Rows from block 5 of the text encoder, named by matrix and row number. Rows with one number belong to one neuron. Each number is 500 + 40 x the weight over its row's rms, rounded and kept within 0 to 999. All counts start at 0. Numbers have three digits each. After the name is the row's rms in percent of the matrix's.
# fc1: MLP up (text_encoder.blocks.5.mlp.fc1.weight, 512x128), inputs 0-42
# fc2: MLP down (text_encoder.blocks.5.mlp.fc2.weight, 128x512, transposed), outputs 0-42
fc1.120 105:424468458466485514512453559503503501442480527425516510479454490562441486486509442410467419460469493508525471512473513503567459526
fc2.120 120:554537507520517500490566487522474475538487457547473455487537456419583523491521567614517538546532452520458528504494473500434514471
fc1.121 119:477532544540470466508569420479455474493485504579506432453471476486532498514481518483508543500527499497526499519545452559461588488
fc2.121 141:487506500532485486488560480495474535491512559528529448468489456507528518525499566568553587492517506516482474496525442548476571473
fc1.122 153:478487526491530559414530465476492566526481483514533442448579511494477464493498489505560462502490522402482495601450551465480495455
fc2.122 181:525487491561466453567460542513528476494492538510464548546472502505504509504458507507410535491498480602514507399545462516490510532
fc1.123 089:517537478615439481532469536566543570525472512511481478473521429502498470503478514445510472505406531543522542523469526480504554498
fc2.123 144:499469532399567543471537505441478457474528479487517542574474576512534491492543503547480522466596490477465456467568489488487483520
fc1.124 082:548488537464501584457506486550474559424570526553448562497544454484527484439476469513495555520523497440518446474462507449497508508
fc2.124 064:478535413563462444541465482434506426560422466462514455459457525502457467515507487505479478455473536516527512555525473501475518513
fc1.125 104:473548528475549567444451453520470515526514515553483539574458515531503537523565520498424506531467499471418518600524447535486526427
fc2.125 069:493468477546437425551556523530535481472496462441500471440546445442518452465470470519611502470531539495574481417521560506470487572
fc1.126 101:550485497487504477482510519482502482453491500530520503488517522455532484506520491464479525488507557493522477588473504454450537476
fc2.126 075:446534526507507528533445471517485457537512476431468540513512502486474511508504514560497505492504456500470498411527470554535433511
fc1.127 088:469569551490493523559484520517439519456495449476592494467506462529545481546526499482469549492511546472434563529508461572474493502
fc2.127 065:549434455514495503496529506465578485540532512552473477511482560463456481443482450525554447496535499509581413486466546432512517483
fc1.128 121:498578585502478525566477508465464501493492526558563512484432564513522469465571428483463465487483463526521497489543494565513491446
fc2.128 127:495425467537477502476516500531507476528519522436442512511580467527503526558491565511526551547510552467481496498470529472470523561
fc1.129 245:475521534507429495533533505465474491446571484463490488510499503464550492542590463566516487535566482520586524502525454418423462441
fc2.129 154:463520516534448514526535532482479520455553500457487493518491484452538517536593491548551508480547504502570516537550457445428483429
fc1.130 201:530474497454503542573526547479486488521601484462504490407526511516490477505428575513397408441525510514569569530535456503549452520
fc2.130 203:512496540462519561539567521482457530541627532477516474455537495504516530540446594523441436464514521549574539574532467503573481534
fc1.131 115:478512500553442488585481463492518476554525410481514453516476536453419537545441433537485492464509466476518499475522523567434433454
fc2.131 111:524472527469589495443555488517487524416455575511488528495554466547592459442553546457530524534523540504497487525496471437552574531
fc1.132 095:509503457507521524560444554408520408456523415501421516469536505474492474492501541551445525457504484501529443461486498490479540525
fc2.132 107:468477544498491496438497443606485550533442607456564455523444464503495526521460502476567444492483534451485516487476499482534453476
fc1.133 081:449527550498461495534550411491513498509546470501539514466506435534505455564499430545416557465497463528510511532472511542456518482
fc2.133 057:553469454515489508508441578489491495540489495492524482541460549452501541437509531441536442529519553490519448463517516427495472490
fc1.134 111:529446441554508489482535533562432462435489551521479451465459427522462530465560541538504534571498489513558492432482515496521469514
fc2.134 080:459548540450487500489476457460587545545514457513523542521548544453574440495457439446509476433524482474436522596511467531486490515
fc1.135 104:540478495536538548494524498562543521496515499447526499481531505507525494523562501560478477505586451505605392532608500504516427589
fc2.135 082:527531536524494520514460520472449440501516476531509533498512510473514555497519475455512515490423541503442611487381483561528565432
fc1.136 092:480432510510439542579524501508458523501527519524521514475477415497469504512561475481427541516469540444521489470516455551503536537
fc2.136 074:550631518560562512499494509538566453519484457478505498549477577474546502507449498529586454491552501533513545524483540470477484464
fc1.137 098:436444518490451529573499417504497480477512417544493486510472524538513494398468471518542500504554498439486512529546558467458497555
fc2.137 117:545592441512479522479483564483484500499491565479514512462501472444469485584519520472444506498465503555471484458458414567539483479
fc1.138 116:537572490549451493543594413461490519448475475503479476497462478454495431470486531485497520486542481485541509548494481534520540517
fc2.138 152:480470487477538506446393566539504478545460495535525510479568507541536534554495472540505463479494528466493511449490531457486470473
fc1.139 114:507535439488472476522465600481494570512592538481530556453513504493524498468509485505533528514433517480520616562533487526498452522
fc2.139 118:505481533518501533470565381523516452486432478544472467540480484497449468508468477496452494497564467504449425441502480482492526462
fc1.140 086:495482417514506541531538552530462533475437512481503478510513535435503544458578486561540485481461539472469487539535531420513461456
fc2.140 085:496541564499469452457467450466565503499551490508462513480492443567475473547426476495454570494503470487567498501490459566511520578
fc1.141 092:548479448538497530515499494455484539459530516452508483490455500513575465535457466454484485487503539506491441516518568499505527447
fc2.141 103:464519534473513483489538510506491491552438470484484488558539500499436546459529546545526507524498476514487521458499434511512469532
fc1.142 088:491511532532511489566489546452465485504516509482557499508477449505483487530482460542492480492536538468577510506456488493483518466
fc2.142 063:500473435524465532477509469524554494486495475533452493474530521509561499427541564470530539521471496509431540483548524585546486518
fc1.143 136:393485496454488512533508506456534512533434430514526467508494425471514487535506483463541448485585499477491516454548524527526502520
fc2.143 134:439489495487523498508439487492515473495438471536516497507449496530497514568454513475513462550555464488452477470577506545520497487
fc1.144 092:509516528505556500444541508515521484487597461541511474520436445526519485526497480511509511513560512447470482561557465542488536506
fc2.144 055:514473449506456486566481520452492493495415546512505561510532531441493507463517549500463477478504522514542477464439490465476481506
fc1.145 100:516551551535392484476509506565534509485554525495475510523509475529449494486498480459469531470511557528536515500441502399588463563
fc2.145 116:499509413483587458539504556443466533509466472525574547493500533474602526479520509568474478552491476420475502510515504581418508468
fc1.146 109:459508534507496488479470545463496526476537523514515537500495489439488458491453413506469502531495550512494617496447485434478523465
fc2.146 097:522479491495451538548511485531494510498505525435490484508477508578508522500512570510480495486476484464479415462516468524519464553
fc1.147 095:486533484547549571501509471515538480484527415611491533500502506521511461495523580493530491418539551543505547521437547486489451457
fc2.147 066:523462538484465452515497543457467493493496581410485465502530510441481511476510430493432536607499468464515442471585447542513523546
fc1.148 096:532503479543520495441468504512594411566519456547500525482551384464525462464504479427465409521507525488533444453458476554483561459
fc2.148 066:472480549474500489541517464487421560439462536487480490493462587547474514541472535559510596483506460508513511544545489448519422544
fc1.149 104:485484542528435440526539447515475505503491506567468489515463472507516469502484531548587448495475461447504464525531599514520435526
fc2.149 137:537548448476505556530478546479509520472501525431532490480525528477483512475512464441435559485536566526498524493476398523498531466
fc1.150 095:491490458565481538573554476422545408535591417506459578486462504487498467449479544502463528530540513428604550550571504545552509506
fc2.150 151:515496563427540451432420513567484572447407568486566425503559505523492518535491482520525453487490525570411462428431524448457498497
fc1.151 110:490524504503486546546576528487503553494388454530525538508531416414520543534552493495520468497548506455510549480533519508526567499
fc2.151 098:507509530489477440449428502480508453498587549464424444481442561553476470478471519479475528511439448538513457509489476480465437509
fc1.152 081:490493538527538509482458571462470571498513481465488537483427541448439463482479501454412560501510511396529515507442450519478560463
fc2.152 057:516516413491436502499520412492526439460523502556510466488576459506566517469495467493570426493466524586462460480500523494475408498
fc1.153 110:547474472531550554508422500485528478492537485519517489529527548476424498441525485496404545514481543495579463522486621565521568545
fc2.153 144:528516543522530539456486512434521491495558557509539457556533531451469519463549511543484556531438517489568478540457654604522565573
fc1.154 076:490484545534529532470475483506539469499532573462566486471501475474578436479556466503444482528502535484478533478507466617494523495
fc2.154 053:526498444490460461587515481482464508540491415573463505575511526534459489511449534515593532477549527494549467530480498391478474487
fc1.155 077:458514553541520513511493456468504479512523488439462566555464508470511603523493492544492492490460523487555486509475467509515493500
fc2.155 062:555504477515474554621551554488483549556497441573578476471492528466505399418542466486506554522575552499467500540476543525445481476
fc1.156 078:442461524520452526527452466438545402466507523488452469490468465482517463512513483497501425452443511532579463436421537509482486508
fc2.156 064:510527472546486529563509513520480554540479450492545474487519485512476486430486528516476564552560533472450513552484484538474487482
fc1.157 102:472430480488492516545407494581495451522475433487476490432508527522538499470544457455502487503547553465494517461496403569590494480
fc2.157 113:504523558474528492453563456436552564502516507454532537576530474524508492518454540524478498504419488533506492532518576467427519494
fc1.158 114:466459510544442530516397556551491503442558508512516463540479492499540592447450481433529469555447522479495564470512494500502485517
fc2.158 104:536543475470547449471566422476493502524437489516448563448511541456480402529518518545500516402531488562513440504507523527525524420
fc1.159 086:496504473529538478541497547459492503554527445464563500536408514470491521487509509451469497503491494480527480489509479461555506542
fc2.159 059:493528569491419556509473489539500500426457521533459501502570453525520485470503478589512460464522521521478494519471513575413475474
fc1.160 155:525527481503519462462458461471491416585573552480498478466457566503464492404491527496436502528517475556502452539468448491425409488
fc2.160 141:481517568447469469473502503459575481564577537460436458497470509495419513475504531520510506513457429492506470493539457550439455556
fc1.161 106:488475536498423524472446550517510460509497465492522471542477520507530496527505502508475492502489523473490502484519507595453531498
fc2.161 093:531480517545534534591531437440517494485462506517468500461538489489475469488498454491534527538503468453557487489431453420561492505
fc1.162 097:532488438502502559486478495482503468495470530474572480458469573497467544431534539544464522512457545534466460498463506454420383514
fc2.162 092:477522511517465503512504508503518535505515464531463529527507447486542474560412419469505514479530451460557538500531500520597588516
fc1.163 088:479455477456505545580449597498556481525498428456472504530477479481533525506516459431489491493453473515535465489412580480491467451
fc2.163 067:521544496556482454433537452517504507468520556518562500445475511501462455462484504599499555494564566520484529505544413505494506538
fc1.164 101:599500467574535451526514514533475472455531543468507553524491537467549515450496532504449535489455627488533459550442526425477518530
fc2.164 089:399510486446483528514472483481535489533459437531506460456478471532489495523505455471536461518545370499459519480541487585546481488
fc1.165 102:502443486476508441533558446470494535408489415448495504485493465460523508536481491421493542520473473590493452550488475460465477487
fc2.165 089:482503494483475516465413524467480440564490546498511480471483503506392451431467509530480471457505473406486545478455513519524474486
fc1.166 097:513433551521484464545518479420494486461486548531510514432490437536501533492555536480516474510481484497454534481457456546493553500
fc2.166 068:476569445511469555505489498557517501543507454431495470537500537469500462497411471480488546522505511469538473530525548432505460501
fc1.167 085:538529518595522520540492496458547476542456487442480489483542550474534502467480458464434556532481454410489498471488470516523551464
fc2.167 088:443465522368481460471500490534467572506527488578531529512464441530489470560513527499573466493503500586519541514492536476464460503
fc1.168 134:515519572486462479549472459522445476488457493454498483493445490507511460532535473463461524472490567539458487489574548459509414540
fc2.168 143:524563589497478496480498476518463492486436534459439514496417485544463472576529530534456492489490521499437537459513553422496523535
fc1.169 084:562471497520525478558476498506461535452432472480523468507528547528530442453502537470523492551517445545569460556510446621514476458
fc2.169 099:427569512550477522476508521499566463541588594502471538455503456516475573552470480550470519475463518503435560452484552426461524527
fc1.170 103:509489491491439533501521583568579436466569483464491489465405519499488586473520470518497527557509519470493495468487505607513439546
fc2.170 072:515526505499528518492468426402464600539430489538537489512582448497497407496516508501476525446503499526514489534507468433450553474
fc1.171 077:505530510547484494554463445475436539478539436584528475513493504483500513450499434540497527491501507477569537542501433507525562528
fc2.171 057:535477462504505510490574531513564441533504539455518535464528545541527478489583546501524473524524530508468477482524598540487464475
fc1.172 100:513495461475581512440486565503559505482482446530516491462455570405454488415567462506478506550491488503527567510516521490467503431
fc2.172 070:512500507573438470552465433472420497500509540481480535517513438539522476556397539520494479457524518524477429485492485540490489560
fc1.173 113:561445440436550465459520504522500501489480465491471509567447551481553491486487510537513559511439512555566528540529474537517423483
fc2.173 122:448544531548433559536472468462504503489577523463510498395509477520403469499511481466455449481521489445422487453441588472470509558
fc1.174 109:488495443524469494515458559481455528508532545488491472473445554513517531512537489478466495522471530498515530500465535522498503516
fc2.174 109:505482557502523510451550423542547464471451459568475550524536448503478447487458490514502522509507524501481473519544442491486467462
fc1.175 111:518491540486508478454502521482505503488497528530545544518473486466584528471445465531462563496469540520515511525490510473484467491
fc2.175 148:470535475500463517528464518530481527508519478443467450466504511509416469512585512464509472490536468485505546497485481491498514539
fc1.176 098:507496443493440616478498522494606498485519533545517458475615467512446527471543462406531498557526497534559461522488456501427501493
fc2.176 144:481528521499531384536513510527379520510494454447492529508407514478581506476410512553499480437493516484446501463503570485558486506
fc1.177 096:568476520535411487552527432519480550599452615535555455537480491461524504493522483417484465540442495436526513469476479420467450483
fc2.177 129:529432554564482469524527460559475579561467636486595428569482516507478492539481538488486475528501573534502555477500504462512489529
fc1.178 080:595570507546518517544519486475478495486543461511476512515483521531572552478508489567543470422511575475617516457446511512440463614
fc2.178 064:410475469504446549540481542523508456541494469486506495518505498426444439454513487451471550578541463479401479549526469510530490427
fc1.179 088:440544567561553516575482524517510489515543517476501466500534483468511458469483498543483460498472510549520513538573571547490506524
fc2.179 103:591483445477463521438480490464461483497479499500559543507492516553472540568567467473531535504501485480474474492447420513514496454
fc1.180 114:508538410508502499498557485493516579442485435529498537495510386486500447506558508515481473492592527481517526460443555493475538475
fc2.180 111:534459550509509493472490507481512477538493547509459444485480593496497523494465503512487514498420453518537470515540454534540483496
fc1.181 093:504471470516486516527501518558457531531552548479543594502511515510455483485507492446461515498577509472461390506522519524558451526
fc2.181 070:510558524529508470474489439447564468471476415484464435453490487467524498503488461532526492487443471501551588480472487478408513454
fc1.182 107:456518525448495472475432500443494491474432485492540411434529556456502462453470473453454470385510555512458519486485494477476547452
fc2.182 070:510456487574476521506537480563484482484530495514438561519442468525467524505518490500554539580514465498562457539508497490489481534
fc1.183 087:473523529524440454499478510481476477468518593564532585450499538557462491514539457450511489502490603538531492532505478571538469484
fc2.183 102:497432540542573542545469529518483529517499386441466443511469478447541511514473557567484533517549418504500473479483545490477522473
fc1.184 084:561502545538450539485499521493507519461499464483483527473463447552454482548543445426477553545485520583476552512483464446460455605
fc2.184 079:418540440468566485534472515501453508528484509531556500539486569466583530443483532596530483474498479438529469492499527558563526417
fc1.185 098:504494463520436526556485565576432444551472520508465526473493425483523447539491493520539441459526457427468447443487394488490589474
fc2.185 147:487501540484553510430556449430588519467520459479517471521537539512519536455503505489477566530448561566532531535499592495484458503
fc1.186 089:559533511483522555512498477504457488485498485515489495473564540515480466477500553544537512490503488488499461513582484535470443540
fc2.186 065:433468484577434464529501510512510525532519476479510516528474470519541513515494452455463489507493541527505530494430542531520520455
fc1.187 075:534465556529548481527509565499533499488507460487482522518474518485478495472425498388509545496437531432504458545447529573497489585
fc2.187 091:456545440504452511467456430526470482479506512488492483487475488480499496461559520556513478445535454512522461456566449425479458400
fc1.188 111:467547439534441467411487515509519467518524468417519551535504488458527566455542536476492475457504494519564439426470503507557440524
fc2.188 073:538442563502563536584523484519497539512502533550506431443499503514486467537473487484500541540487525477423575590523486507430534512
fc1.189 098:533487540645461550563483462460461458542506520505525580514370523480509496518467474469499520556526532480526501545539489519487424487
fc2.189 123:446523494385570439436490544549535527438481472517443474490603504538467473515571499499479478413462498529488499466482438485483607504
fc1.190 092:492579495512446535523496497488501492584490500508511510533549553458496441501466493488477398453496505450521492495492473525478515484
fc2.190 067:509438510536524489522504507535495510443520474494497516438409441518486554476527496490538595528486507564492508517492502474496497512
fc1.191 113:602426441497567468494544525527518479427510472549482549483526475514478493441540507483487547544504525498475464479471517493516453542
fc2.191 078:400564531530431509505463462473517552539512537482509461488492529456543498566478491494521459475495498467537537526539457517491546468
fc1.192 074:478503527476466539597447503438508498426485490496450505480549445452483475450453553540540482516507521474489523489430493545464403498
fc2.192 050:507481468551535471441511489576516493539554526487537540518469569535491492510520433485434551477519533508556461532586469453542589516
fc1.193 073:567473472487495427542465468479526530542493485401491485401515552506522469440525493532512577540497555480603454517462463543471468461
fc2.193 056:453520518542439593530498528496484448459526503578517516570460414459508474569434491490522498443504466519464548456507503488500540556
fc1.194 105:484507520449395481443512499452466490499498488558552519464496450517443510549510480430562486496602508473548508434463483549487541526
fc2.194 096:520464468554561542557471486550545503472504474463397495535502520479548509453499508582416496526454487482479491546474527489493493431
fc1.195 099:472545484479471491463484505498471494577515553469467430534548435498536489426490471481471481491501400418482538467521494553543462497
fc2.195 064:518448473519505476534537475521561462438491439543542553423445558474432457558515533504487502501465579557541472548438483482416520505
fc1.196 100:507530454506527484587589539453515463581563469485480454460491509527535457450488432452578502505522487516487504491547495525518425528
fc2.196 071:506461558514485505477397467533462512401430521508463538548507482430486524541527579529456475475508544484522461518430451487457567464
fc1.197 089:419461530471464532564454518444478434429571383479476484433504489480446477501545537515489513435550433501468542559474519587551512524
fc2.197 100:532476522499530471430498470590509518565417638466517462520499488478536504524443497480521472549478519478517476447503452444461462508
fc1.198 090:415572478510544576415460429447524536522486515532431529521506415468496520488507495500466509471470525520536484514524497501457495446
fc2.198 061:615462498478461472636554547540522455511504474464577476464490570511470468524504482499504511562529506500466481529448518526507503552
fc1.199 076:498465507490463496576503358454497547489463471539539555401513518462519503525568500471417488532480485536526487456464541568501493550
fc2.199 055:473547481535511537510478608525468438496549499450555462554417496464499455492466471510547479455527499464468503520504492407448490460
fc1.200 087:547577481539477588497493594469406492522512457554496488595496518478514500453529515454513480506450464489385504481500417465545469561
fc2.200 060:452443472484532469557499433529583509480487501501512508394500487480517476539512511521507520511566550510599475534500556573428547443
fc1.201 070:486478502508533548544570543559488511412457535514487515476499495467450449489450484533530499527533518502486401529503460539468465501
fc2.201 055:484499544494459511498421498398472492597533424487510478538493494470561522482530458499481525468506472480510538488467542527491522544
fc1.202 116:500495504528510510535437480513459492479524513498516550482454581536454465497500438569470510477454539501465553517458527519512393501
fc2.202 112:487472492477458498514555525454512463512491468420504449514560438479589513484478557420496525546573454509518471472524465459512556504
fc1.203 102:487444525611481507544483556520550528483577487469529423447503486519538487448536536439585511468564537450479502461566503520537501477
fc2.203 121:495519492384523515480518438471454464502435490554474573553528511497492492524469496527434507505436509534510544540436473458465528510
fc1.204 090:545495551469377513471575513533511501443504449545501536468522487449509531508460453513498510458532547459480444501504516507515497509
fc2.204 061:492519466556596508548412505463506530561518568464495489536462533532540463493560528505519480498485468534561554512488495517473534511
fc1.205 080:585548512504502481483568567522508495510434507417474500478473418437471479560568498550484564500476495455569438552511506596461525493
fc2.205 061:442475502486513547490402442487460465492556505546539517521492526530562517475411502482523416481518456487474522449551472417508448475
fc1.206 089:557577570559507510491546542459470501438514476571474538471538431515504464527523563561525447520500502521541426566504419485505543536
fc2.206 059:479451430482471533515460448555513511569518500436513486516464562490522527494508407432500562494516481439493554459512603554477423452
fc1.207 104:475499478432475487513518505477552471477537491540582502547454452483489530515519459485551532462451496485516480497589481545535495497
fc2.207 133:556509508548572518510492513557484560516488464466393511470556506517513518478510563520441447522567543514469509510435542424456485502
fc1.208 095:497514551591521519473487494419489467511474508510579524443488528496582447477463462453466481559482517518507449491473449561559503445
fc2.208 082:471477453429439472541490483602491461520573544483403487530507498499476519509531598531501518456522518453501522517484528474424493533
fc1.209 097:507501545519471517510526477472493513513520544577568529494489447520514485522550477507560538518502510453573600445535538539541526486
fc2.209 086:523535453470498472510489539533498524475447492408412422481518557504467504525449547483449474491493485496473429579459465501478507517
fc1.210 109:483544545511498463530519456528396512487547507540481540518455458474501471420530532500507470532523553503478521525498541504421578543
fc2.210 132:513451452535489527495463549472613496475459502519501426527532544518541510541493475495477489490480439511568499480512456502553440452
fc1.211 091:416539469537544459498563563531479509563575526548516489463494488483520493555547505491558447505469405579563484494470512458535479497
fc2.211 107:528467547471426517476461488456530478424389505443493511528471491480434486433478469499451528473556597424466504519554540568502535512
fc1.212 092:511510506571487490533409461520471439499566535541488502478480551582427467481487475445543465471502522579580511518493446514509535489
fc2.212 113:459468534515564506500522519510499562516459426473486513501487455450586537536496533570446531527520498476467488488490582476499453506
fc1.213 100:475436501495484582544492513554506470426492571559489550509572506457495430525503482525500512472527497540549481492476540457494576469
fc2.213 073:510552477534495451465502489431499510597464418420482470464438474504528539496469489465479505553506492443469497521545462535503438506
fc1.214 098:451464484537493564557538484546423561439480499472450536476468559474521477515506470476497491435572575502421469502503511569488578466
fc2.214 119:516543543447499470432471520450577475538496501504573477491508444509470531439477514501477476537420401484573544519487502450498428513
fc1.215 079:464468564530483551431441478473507512483513490487496535500466549516506508416552460485424473537553521471599462450463484499446549485
fc2.215 060:548498456481472482630524537497512480530495474549529509481532432439515465502428484493562521454502485542451513556510526509508462518
fc1.216 089:546511481557369516466453545462449503488426454487461483468513542490518479563556504477470606574482499471478485507523491425493487488
fc2.216 064:500523494475628506541531489520545482543560522515529504507470504486478498418457447527535431452572549515562473495493490587502501524
fc1.217 073:460470436557505557454565467544483486500509457568428449446493469519470500424453504481548547490524584453475475467464440504547405500
fc2.217 054:516535559541461474599439499411487570510510510449562565507485493428523461489529449515441461534496478513542478576494509473467575536
fc1.218 108:498573471549530504556491518509464533494467540565485535535468558518480471469480439534450506532454544519512608499467502450548441549
fc2.218 094:493394504489428502448500504495534491477532440410535494434531473497562527516531540462526484487481470463489411494541474526501556479
fc1.219 085:517556541474492483525562457466508474478504344507541500475536527454445493587466474574467470464553452434525495537506520518436508436
fc2.219 064:502459483547503506494424550474469476523526599516454494503440466500577460383518436431514485486448551516494468483505498512535449516
fc1.220 087:532495513556482474455529532587475482539522486593442425433506536452541418502483528530518540505488491472523514451428514472525487495
fc2.220 059:471529468472488537552470490402520487419491528395551557527438465519453548498526461431473467509502533528495511532574479562427502514
fc1.221 100:614502531471428510508477474486448515472493512541583498448484511480595455498539486479443547453541571458564454470576510548472516511
fc2.221 127:399509502515582485501526542515581493525485460471427506586513484526445565502473521525573479539444463542474552524429498456534506504
fc1.222 102:473492469471478499574449531421564531555516518489506530471523536496517480493475471512524511542442579541486550494423528451511502496
fc2.222 091:520478508540508546489536477585432477437503533466519489525520425525532491488505563470441498504533449495501447484583464495551495535
fc1.223 071:456526477524461510600478493515533461486505523480568466534486608463474419515502468544457418435510507459496470507429434526533470552
fc2.223 055:578528482482511480465477491461480539506528447556457539449504422459494532433521549457533587550527528504501511493544539496481518425
fc1.224 104:495480517546554505457542379480428536527474484482534521510518465481482497519537521546434536519499458425546465529537468479498493471
fc2.224 070:508507490467420494528455605486531461470534487548499491486499541504506497448459467454565480436471502527436524508436561530481502560
fc1.225 088:511520475542478453502487465423460482483506475500520511474553493419467530526481435511596491557518534504479479468471482515558447516
fc2.225 166:474469460487460476434470454488439478453493432452451478476490475480449466533452468467488479462463466467415468468494447476523441445
fc1.226 094:457515524500517590614576517469518418488486564479494512488487532490502508548480481492496496518498526487451451452443496591446522489
fc2.226 075:536503469549404456465423504505443558500498423520474491562496476520591485429550491500540497504513513497564548553548504440565485508
fc1.227 077:446493481576480551482444552472481528512447536451439543466478571434507507467559482511563446485505458492522501455443516494500509476
fc2.227 058:612506529482501524569521458506561507522572437570566461499462467551491487508470497469439578511486531471498474580507485545452535514
fc1.228 096:434485558450492460459482585516452461514490504506468531536529481552511511499475571434456554512526472512520552531484478572508453435
fc2.228 079:528552454559471559541487456490524520462537491505541501450462530473466530495482408524531459480423483476473466466503516472491555552
fc1.229 076:498552573469527484579487446481497507485544430509474563498465563528479501525552463454447491489468563463594513537483494473531543474
fc2.229 063:568481452585422586531482517472519481535513524520555465489539495454552476436478494526553507513568510503458521429472526581463485548
fc1.230 091:526520497511480508573562475503532484524522440477437491420506533472521479504392512449546562522477554454469474446448517544547439461
fc2.230 060:492488469526474503483437517462480509486491539546553505568497492498480496481628498541441434442547468510567500535549495458412557532
fc1.231 104:519504519556541493560521477507507500500554514448451504541489624492536423534496522492508509479515538470455492509488456520476507506
fc2.231 106:512505524468484554482476528470510477498438536617579512461511411514484538444495462530473458476496449513554508503503545486507485506
fc1.232 083:525524431468430453451434563493471453542545487422456443437526497492601487464412445515534526523509563538491457540452529482552515547
fc2.232 105:462472540569538488554553447524519558468489485562521546580476526495420479503567538424455470504490431441490520410556464503471489442
fc1.233 092:486481499542413445570410519548480514561499426482493554420566563505541508454478523498493436435463453452556457499502456482430505502
fc2.233 097:519538495446565541431568492427514503461545552559496449545442446501458514521503455516504556542548564544433556497500518489560471480
fc1.234 094:499484562481541573568460521515522509555524409548510499461516597473493496483516443498466562451554576532496523531500452565483532476
fc2.234 065:515541426542441433488513479471464492495508548480507540544494412536533506498512508572532501607468429461492475505526560474537489492
fc1.235 097:514496539531526581494470487561507475534489416479540410513603487512437524504511512509510555498482517511564451442482468514471512528
fc2.235 105:491512498525536417451548489463469487432536489460466550452395548467565445514470514478488442519531469461444490480511532477499492497
fc1.236 088:487478464539494573515488507440486462626450461490489529442473479522524469436384508457499500441454534486462538562478495530564555527
fc2.236 108:523487488475463418497498473529479528431514514485498429542500478501512491532574485494490459531481450506539434426523507488405425451
fc1.237 076:544515546504516517515493522420514544466457491496515462456413481506525496536508520487475534488504584526501594534446532583415569467
fc2.237 059:451431464532460479509473468523505449508515499503475524559578515488514485496522443575503481517526476486525402487538468430539413527
fc1.238 110:502491436505457525414504492537497510504483441477422513506495465467486478487469496506518463449542426440538443436412449557384511492
fc2.238 111:500456548511550499547515515441536495464473527543536459479485555532475550535507483504483540538504585574466578575576531466591533485
fc1.239 080:488458527505486482524552429507508506501544528472520572482538481517530521433491419439469532494498470462512453467464474526487501490
fc2.239 059:485519502515490530529456489487504474517472424530501439507460508441530455522461550484516473518519559506511509507549518496476489499
fc1.240 081:494480493538488561508533526510466468549451440550521473541495580503507515565534510578492546575540489423504526489454503481457559535
fc2.240 083:560495534508564477454471450491474478517525526500499565454530463483453495444513503458497487413517495573563453526490457556486474456
fc1.241 096:516525453539480532528433504414500446514535508517501492531491508486412482467518481537406522485497529419526451545496571560520536539
fc2.241 145:511503528511523518483441478452479457538487461534441413525493485451471491449557433460475484474469498433519437502456582572472523535
fc1.242 093:509496508550529525583515515394491446483462491455507516489470555524501459561530463468493489473430438552513442552515488499400468472
fc2.242 068:460514467477419531467437501592467534493544505535466482500519455431498507445481531501517527497541584463463546441468483524599521454
fc1.243 093:495578479444453510597508496481492485528471514582480474444553517506491461504547470544494469434521506488506556471478480574490480472
fc2.243 063:530409456552517496411497503516479488478538515423480568515458456486489550484468513434499543555495497488486455522519527464484533557
fc1.244 113:518426478456458545483581466479554547471466518483468520505491579486491480504557510548525444556589463434551381454410517426509570504
fc2.244 110:494580515513549495479437509498411483506524514484526515461503421474498509515474490452474575437462527588451588535558450599491449507
fc1.245 095:489550486528422528507489536514530449558498416472523539479550565429489454500443447466454516471484487448465540531522509466515488452
fc2.245 067:506440499475559495500496483472465539446503587543493427484461429537520499489566525522543496504530543540535455470479481576467507492
fc1.246 106:493555441520494543559502509444493581456545509499526486472503505500529467486492533468442535457461513494456507510450484473430501541
fc2.246 072:490452552527522480499463506528519419526480478499482524515518506484434529492531455547552485573587548485573504549500507553545465459
fc1.247 119:488529545513477498522590483433532556524484427549527454535492411457507516544537488462517479507471463515527434514514484517494556552
fc2.247 102:489492436488471536509413553558484452487519583450493568519562577510531518438475528523491525479536590462489574457519551502498457448
fc1.248 120:564508468516474517525433467577584510536483451499489562515428485517527497487468482505510526581492526511439489461539474480474554405
fc2.248 206:545539489467509502483458436549565531506512447503500528482486504547513477474425496525472533533447475504411494452532453418466533385
fc1.249 102:503571517540570539509442486491491439403498475478544538490456514573488507459446473506479481456450479515515464534477458540521446484
fc2.249 097:519416490478415488505543498540490490564557552502433474497515507458509473542535517494519525556559524501463503435497556459443521503
fc1.250 088:516554458449440489506502441440470528489537476540519489467510469491517497529441489468485525558456504483462472505426476517446471480
fc2.250 119:473477534535534519496513561522537487519451575477492504519460487502494519474573496529498497456536553530492486490549548491587527574
fc1.251 101:522471453542490509555518449486512440571507415528452565482466508493541411496507548504461486490554480469546451552537489544509483487
fc2.251 121:465526553467529481462484547507508568449490582448571443528545511493442590547474463495511518526469529526441564457446521426512515502
fc1.252 110:520541543539517513507494469518488467535543473537536505499492500447500458503517467441466478473511571531452505536515477573496474429
fc2.252 119:522598584531516468470569471492517525510489498502526567498449481542365515490504486507556528486520459553476452478473460501492487443
fc1.253 120:568492471476531521518554463502521587455510463544529477496515503422502497428498486487542452523529424456549442504440450597543527502
fc2.253 129:469478515504429470491455503512450448523475524434442525501461480559521510551500499515442545483493578525433546490528594406461494496
fc1.254 097:469447532564494508539492467505497478437490408547445465514446491500494506415498475552522427532496570438554488452478531409474570538
fc2.254 125:552586446467467545492475517483501516501525562443559511490503473468472510583507517456475527461501442558456522501479442599524442504
fc1.255 072:541525504524508602518457502435480472506514476517547556534480489483553408518527541507559483514532522499502521466442482489519544515
fc2.255 061:451492486501453439570535485516548516460525471503482494472528513482481547467509447519465514506523568471498487598524501529468422537